config.toml
model = "model that answers yes/no questions on an image's attributes"
dataset = "small charts drawn from random numbers"
train_examples = 101725
image_size = 64
crop_scale_min = 0.8
horizontal_flip = false
cutout = 0.4
questions_per_image = 4
encoder_arch = "efficientnet_v2"
encoder_norm = "batchnorm"
encoder_activation = "silu"
encoder_channel_attention = "se"
encoder_depths = [3, 6, 3]
encoder_kernel_size = 5
encoder_stem = "single"
encoder_expansion = 3
encoder_widths = [24, 48, 96]
fusion = "prefix"
fusion_encoder_width = 192
fusion_encoder_layers = 8
fusion_encoder_norm = "layernorm"
fusion_encoder_norm_position = "pre"
fusion_encoder_activation = "gelu"
fusion_encoder_mlp_ratio = 3
fusion_encoder_head_dim = 16
fusion_encoder_fused_qkv = true
fusion_encoder_bias = "none"
fusion_encoder_qk_norm = false
fusion_encoder_parallel_block = false
fusion_encoder_dropout = 0.05
fusion_encoder_inner_norm = false
fusion_encoder_positions = "sincos"
fusion_encoder_connector = "linear"
init = "trunc_normal_002"
residual_init = "zero_last"
optimizer = "muon"
muon_scale = "match_rms_adamw"
lr = 0.0051
momentum = 0.95
nesterov = true
orthogonalizer = "polar_express"
adamw_lr_other_params = 0.002
steps = 4800
batch_size = 256
epochs = 12.1
lr_schedule = "wsd_sqrt"
decay_fraction = 0.3
final_lr_fraction = 0.01
warmup_steps = 480
weight_decay = 0.06
adamw_weight_decay_other_params = 0
Rows from block 4 of the image encoder of a small model that answers yes/no questions on an image's attributes, named by matrix and row number. Rows with one number belong to one channel. Each number is 50 + 12 x the weight over its row's rms, rounded and kept within 0 to 99. All counts start at 0.
After each channel's rows are labels from the 100 images, of 14848, where the channel reaches its highest value: "strongest on" is what is common among them. Only what is clearly more common there than usual is listed. The data: small charts drawn from random numbers. In brackets: how many of the 100, against the usual share in percent.
# convs0: expand 5x5 conv (encoder.blocks.4.convs.0.weight, 144x48x5x5, each kernel summed), inputs 0-47
# convs1: project pointwise conv (encoder.blocks.4.convs.1.weight, 48x144x1x1, transposed), outputs 0-47

convs0.15:28 64 32 50 61 50 42 46 50 64 30 50 58 54 47 31 44 56 59 67 47 59 62 41 47 58 63 44 55 47 51 68 66 64 71 41 64 65 63 26 47 22 54 56 41 45 58 62
convs1.15:53 40 39 27 41 70 52 44 35 45 41 41 49 38 56 48 19 31 50 57 51 27 43 50 46 44 65 43 46 71 47 42 61 41 54 58 53 54 36 62 24 38 58 54 46 48 28 38
strongest on: bubble chart (37 vs 7); scatter plot (33 vs 7.1)

convs0.86:71 44 54 42 41 64 53 48 48 44 40 44 51 32 53 75 64 45 41 46 49 61 55 38 64 44 18 42 36 58 55 54 42 56 46 71 54 33 61 74 66 45 56 41 40 44 38 72
convs1.86:59 37 45 42 58 46 68 53 45 38 49 48 63 56 43 49 85 66 40 54 62 53 35 54 48 39 55 54 44 32 37 30 36 47 46 56 26 47 57 82 39 52 54 37 54 37 60 62
strongest on: bubble chart (39 vs 7); lollipop chart (25 vs 7.5)

convs0.106:49 33 53 61 40 37 55 39 51 35 57 47 45 55 43 68 49 47 73 38 67 55 33 70 34 65 52 46 48 41 49 46 67 27 48 29 52 51 44 60 64 71 63 37 57 47 27 42
convs1.106:73 28 34 60 63 55 60 56 65 57 50 50 38 62 30 47 31 61 55 40 48 46 69 58 48 62 49 19 61 55 40 39 64 41 34 37 46 47 48 56 55 56 33 39 53 72 54 48
strongest on: grid lines (66 vs 38.8); lollipop chart (63 vs 7.5); peak in the middle (33 vs 13.1)

convs0.1:54 44 40 35 57 57 45 45 37 78 58 49 44 50 55 39 68 29 63 38 30 47 52 45 45 40 44 48 49 49 48 75 51 38 43 66 63 47 28 71 52 40 27 66 40 37 60 52
convs1.1:56 60 77 28 42 60 54 46 37 57 75 36 25 58 59 30 55 56 67 36 46 54 56 35 63 52 55 67 45 46 29 35 42 41 62 47 49 38 57 50 49 40 34 65 50 53 53 51
strongest on: bubble chart (42 vs 7); dip in the middle (39 vs 13); scatter plot (35 vs 7.1)

convs0.97:48 30 45 42 50 46 50 32 64 37 62 45 60 31 33 61 54 62 71 64 36 55 55 35 55 46 64 35 67 52 56 70 64 58 45 61 56 67 60 64 51 64 70 46 31 46 60 41
convs1.97:39 31 50 44 48 70 64 51 48 31 50 27 27 31 35 32 52 39 44 65 35 46 50 40 48 64 51 48 75 47 43 51 36 54 53 54 46 56 38 69 54 64 67 62 59 54 32 48
strongest on: one colour (100 vs 53.3); line chart (84 vs 7.3); falling (67 vs 12.6)

convs0.14:43 34 43 33 48 40 40 54 71 48 60 64 64 53 32 37 39 69 41 30 48 52 47 47 83 47 58 65 51 45 41 24 64 52 50 37 64 44 67 53 47 58 46 51 43 67 42 50
convs1.14:50 31 49 48 39 56 45 34 56 47 57 55 46 19 38 26 53 26 34 49 52 60 62 54 32 37 60 40 69 45 35 73 49 49 60 40 43 42 46 45 55 66 56 46 67 53 71 46
strongest on: one colour (99 vs 53.3); line chart (89 vs 7.3); falling (75 vs 12.6)

convs0.62:47 45 42 46 63 57 45 31 47 46 44 45 48 46 35 63 44 66 51 54 46 61 49 28 62 32 62 35 62 66 78 69 60 52 45 63 47 67 61 46 44 67 73 65 27 43 47 52
convs1.62:32 27 61 48 65 75 53 42 48 47 54 44 56 82 43 30 42 36 46 65 42 32 54 48 45 50 48 51 36 57 49 33 45 54 51 34 41 34 43 63 46 57 41 54 57 60 22 52
strongest on: bubble chart (39 vs 7); items: three (34 vs 13.3); items: four (34 vs 13.4)

convs0.76:27 73 53 56 35 49 53 45 54 55 38 46 44 46 65 43 42 74 35 48 60 42 44 67 32 28 48 59 71 51 53 61 50 28 55 48 50 58 62 49 38 43 42 77 70 42 44 48
convs1.76:44 43 68 49 66 38 57 56 58 45 21 37 57 57 70 50 48 64 43 36 40 65 61 46 48 44 46 26 64 73 40 36 54 35 54 58 29 64 57 71 47 44 60 47 42 47 46 61
strongest on: falling (31 vs 12.6); bubble chart (30 vs 7); bar chart (28 vs 7.1)

convs0.72:40 24 40 43 47 64 52 57 53 48 58 41 48 71 74 38 43 52 66 57 38 46 48 62 60 41 33 52 64 74 70 48 65 51 38 31 58 35 45 70 42 45 46 36 61 43 41 51
convs1.72:48 43 58 51 60 41 49 27 57 72 55 42 44 66 47 56 59 42 64 57 58 56 64 61 19 37 63 78 46 36 68 49 59 37 50 46 40 53 62 46 69 59 63 61 48 58 69 48
strongest on: grid lines (67 vs 38.8); radar chart (28 vs 7.1)

convs0.42:66 57 46 69 57 58 34 48 43 56 52 57 47 58 64 45 41 61 49 50 53 65 62 49 68 45 51 68 46 32 63 69 56 25 18 45 57 44 67 33 59 53 63 58 42 58 65 66
convs1.42:49 60 53 73 25 45 63 48 65 56 70 50 54 38 56 40 41 38 36 47 72 48 56 30 47 50 26 56 58 41 37 43 34 42 59 36 45 37 31 43 51 51 46 60 50 39 57 75
strongest on: line chart (62 vs 7.3)

convs0.23:45 60 48 74 47 61 60 54 43 59 23 46 39 46 45 45 44 57 60 55 42 59 78 54 68 50 36 53 60 48 64 44 66 43 42 55 37 32 50 51 54 54 87 51 60 53 31 38
convs1.23:62 59 40 19 44 41 56 27 69 47 48 47 48 70 43 50 45 40 62 64 58 46 50 43 33 49 58 52 38 39 49 55 64 66 70 45 57 48 56 30 54 62 72 40 50 69 49 31
strongest on: line chart (44 vs 7.3); peak in the middle (33 vs 13.1)

convs0.39:56 40 44 66 72 51 43 38 48 48 53 64 49 45 45 34 43 68 40 60 33 63 64 46 57 36 66 56 55 51 61 60 51 59 14 47 33 52 62 58 43 67 57 63 54 43 56 26
convs1.39:34 31 64 34 48 47 60 69 40 52 50 53 56 62 75 49 44 60 55 57 23 58 49 67 60 15 47 51 54 56 60 40 60 39 65 35 44 46 41 59 53 53 39 42 52 48 34 37
strongest on: line chart (31 vs 7.3); bubble chart (27 vs 7)

convs0.136:56 27 29 44 51 53 72 43 55 39 62 43 53 34 40 66 55 42 44 52 49 41 52 51 76 29 54 30 42 60 65 55 40 65 46 64 49 54 56 76 42 57 58 71 45 38 38 48
convs1.136:43 50 51 61 45 49 59 70 41 49 50 53 42 45 37 39 59 69 24 74 55 43 66 33 29 51 37 30 48 71 54 33 50 58 37 56 31 58 47 73 45 60 58 54 61 38 53 46
strongest on: items: four (40 vs 13.4); lollipop chart (37 vs 7.5); trend: falling (33 vs 12.6); bubble chart (26 vs 7)

convs0.68:42 26 58 47 43 59 81 43 58 42 63 43 64 54 42 52 49 50 59 37 60 34 35 58 73 40 41 46 52 62 62 46 56 32 51 34 50 37 59 63 52 73 67 38 69 42 48 62
convs1.68:59 35 32 34 68 48 69 50 67 51 37 48 68 47 40 65 49 48 78 51 44 55 46 49 64 40 62 43 46 33 37 48 62 42 31 48 51 57 31 54 63 56 44 35 46 70 73 48
strongest on: grid lines (70 vs 38.8); items: three (31 vs 13.3); stacked bars (29 vs 7.3)

convs0.13:30 57 49 68 48 42 65 66 54 44 63 41 53 41 77 62 38 40 35 44 65 37 60 56 40 44 52 53 51 71 41 46 44 64 50 31 30 51 56 36 50 59 27 70 60 59 54 36
convs1.13:34 47 57 58 54 52 50 51 51 75 39 47 59 62 55 47 60 46 42 46 58 57 58 68 47 79 35 69 56 72 33 43 63 51 53 33 34 24 56 67 69 42 57 56 52 63 41 46
strongest on: grid lines (71 vs 38.8); peak in the middle (44 vs 13.1); bar chart (27 vs 7.1)

convs0.30:52 53 45 51 47 46 43 42 69 48 53 61 71 44 54 41 46 41 57 61 62 51 63 42 50 58 63 67 36 61 47 28 56 68 54 74 74 34 80 57 30 58 46 59 45 66 43 56
convs1.30:30 44 47 51 28 59 38 25 26 61 46 47 44 52 54 34 52 55 73 52 42 49 47 27 70 64 57 50 51 54 58 66 49 54 65 64 49 60 39 45 65 48 39 48 43 67 39 73
strongest on: one colour (100 vs 53.3); line chart (92 vs 7.3); falling (92 vs 12.6)

convs0.34:51 36 59 58 36 50 56 33 46 44 50 66 56 36 43 46 55 46 63 51 52 21 61 57 48 62 67 57 42 24 42 65 54 46 60 69 67 61 44 42 47 48 55 79 52 33 31 42
convs1.34:46 53 60 66 46 57 57 55 41 38 57 47 30 41 32 43 58 48 66 43 38 62 59 61 76 58 35 39 54 68 28 42 36 67 28 45 60 50 41 44 58 53 49 71 61 58 73 51
strongest on: falling (45 vs 12.6); scatter plot (40 vs 7.1); kind: bubble chart (26 vs 7)

convs0.29:48 58 52 45 54 17 63 58 59 48 54 24 52 51 75 58 50 52 39 58 52 57 57 62 43 52 57 57 79 76 59 56 46 47 51 40 49 39 63 41 52 50 32 66 50 62 72 61
convs1.29:50 60 46 58 67 55 56 71 50 57 51 42 63 52 51 44 43 41 44 50 37 56 26 71 45 62 37 49 41 49 99 32 60 36 48 48 52 47 57 59 62 47 54 59 50 49 55 55
strongest on: area chart (35 vs 7.1); heat grid (26 vs 7.3)

convs0.125:39 53 56 52 34 57 66 43 65 43 53 37 70 36 60 78 35 71 41 55 51 47 53 53 43 50 42 84 55 56 57 54 45 60 29 51 44 38 64 48 41 52 48 59 68 36 32 48
convs1.125:35 42 67 39 60 42 60 51 29 32 49 72 43 69 57 33 48 35 52 38 56 46 34 45 24 44 47 81 50 58 47 48 48 46 56 52 47 68 33 37 47 61 61 51 55 53 64 64
strongest on: one colour (89 vs 53.3); step chart (57 vs 7.5)

convs0.73:38 55 67 45 41 31 60 47 62 39 42 41 41 38 65 41 35 59 45 65 69 50 53 51 50 61 62 54 70 54 42 41 46 52 58 46 27 50 68 38 34 37 43 63 81 51 71 42
convs1.73:45 53 50 51 57 73 64 50 16 54 32 58 35 64 38 53 49 48 34 38 32 54 63 51 31 45 40 34 55 46 61 60 63 28 50 48 69 41 54 47 71 58 44 41 56 63 54 55
strongest on: one colour (86 vs 53.3); line chart (83 vs 7.3); peak in the middle (36 vs 13.1)

convs0.114:64 33 35 58 75 42 50 34 59 40 48 54 55 32 31 51 60 63 59 36 24 54 45 40 61 28 71 47 44 37 53 57 48 50 41 51 54 48 68 69 37 57 48 67 57 40 63 50
convs1.114:68 55 26 49 65 58 53 55 81 48 47 47 66 45 55 60 48 55 58 41 65 50 35 50 75 54 51 36 73 32 37 57 48 63 41 54 53 65 47 58 51 40 43 55 28 32 66 53
strongest on: bubble chart (53 vs 7); scatter plot (42 vs 7.1)

convs0.20:37 37 59 36 38 40 50 70 70 65 63 46 71 23 48 66 42 55 36 54 38 39 50 55 26 31 62 39 56 51 50 71 52 38 64 45 51 52 47 43 49 41 39 47 70 41 54 49
convs1.20:43 52 43 47 50 58 47 48 36 54 27 52 63 53 46 56 39 47 52 37 33 51 41 59 55 41 48 33 45 57 49 16 42 19 47 71 54 62 59 32 42 27 50 45 26 56 39 49
strongest on: bubble chart (87 vs 7)

convs0.132:50 64 35 53 36 52 70 50 43 65 38 53 53 38 57 71 53 32 34 46 58 33 48 63 48 41 47 67 33 41 68 66 40 40 52 48 66 43 61 51 57 39 35 74 26 53 54 38
convs1.132:65 60 60 64 85 66 49 33 47 58 59 45 44 39 55 50 41 68 48 36 20 55 47 53 54 42 46 59 44 48 45 22 30 42 49 50 39 54 52 59 50 28 45 59 48 34 43 59
strongest on: bubble chart (43 vs 7); items: three (32 vs 13.3)

convs0.83:57 68 52 55 40 33 41 37 33 57 30 46 39 63 40 64 34 36 29 36 53 58 62 50 33 62 31 43 32 42 56 43 53 50 55 56 44 40 51 29 73 39 39 45 35 53 44 40
convs1.83:44 51 48 48 51 38 44 61 55 66 55 57 52 65 56 68 40 42 48 36 61 56 57 33 47 51 55 66 48 57 53 42 69 61 34 50 62 47 15 30 45 45 48 43 26 53 16 49
strongest on: one colour (100 vs 53.3); line chart (95 vs 7.3); rising (66 vs 12.8)

convs0.49:47 49 61 45 51 46 71 73 81 40 64 51 43 37 76 44 28 58 52 62 64 48 45 38 48 48 48 41 58 69 61 62 48 67 64 34 48 45 64 48 43 43 45 49 58 28 41 55
convs1.49:66 39 40 55 39 53 62 40 52 52 39 52 09 52 42 56 30 50 54 48 47 48 60 53 42 57 42 79 71 52 33 33 51 38 55 61 43 34 44 42 58 51 54 68 56 66 59 60
strongest on: grid lines (90 vs 38.8); dark theme (66 vs 30.1); lollipop chart (38 vs 7.5)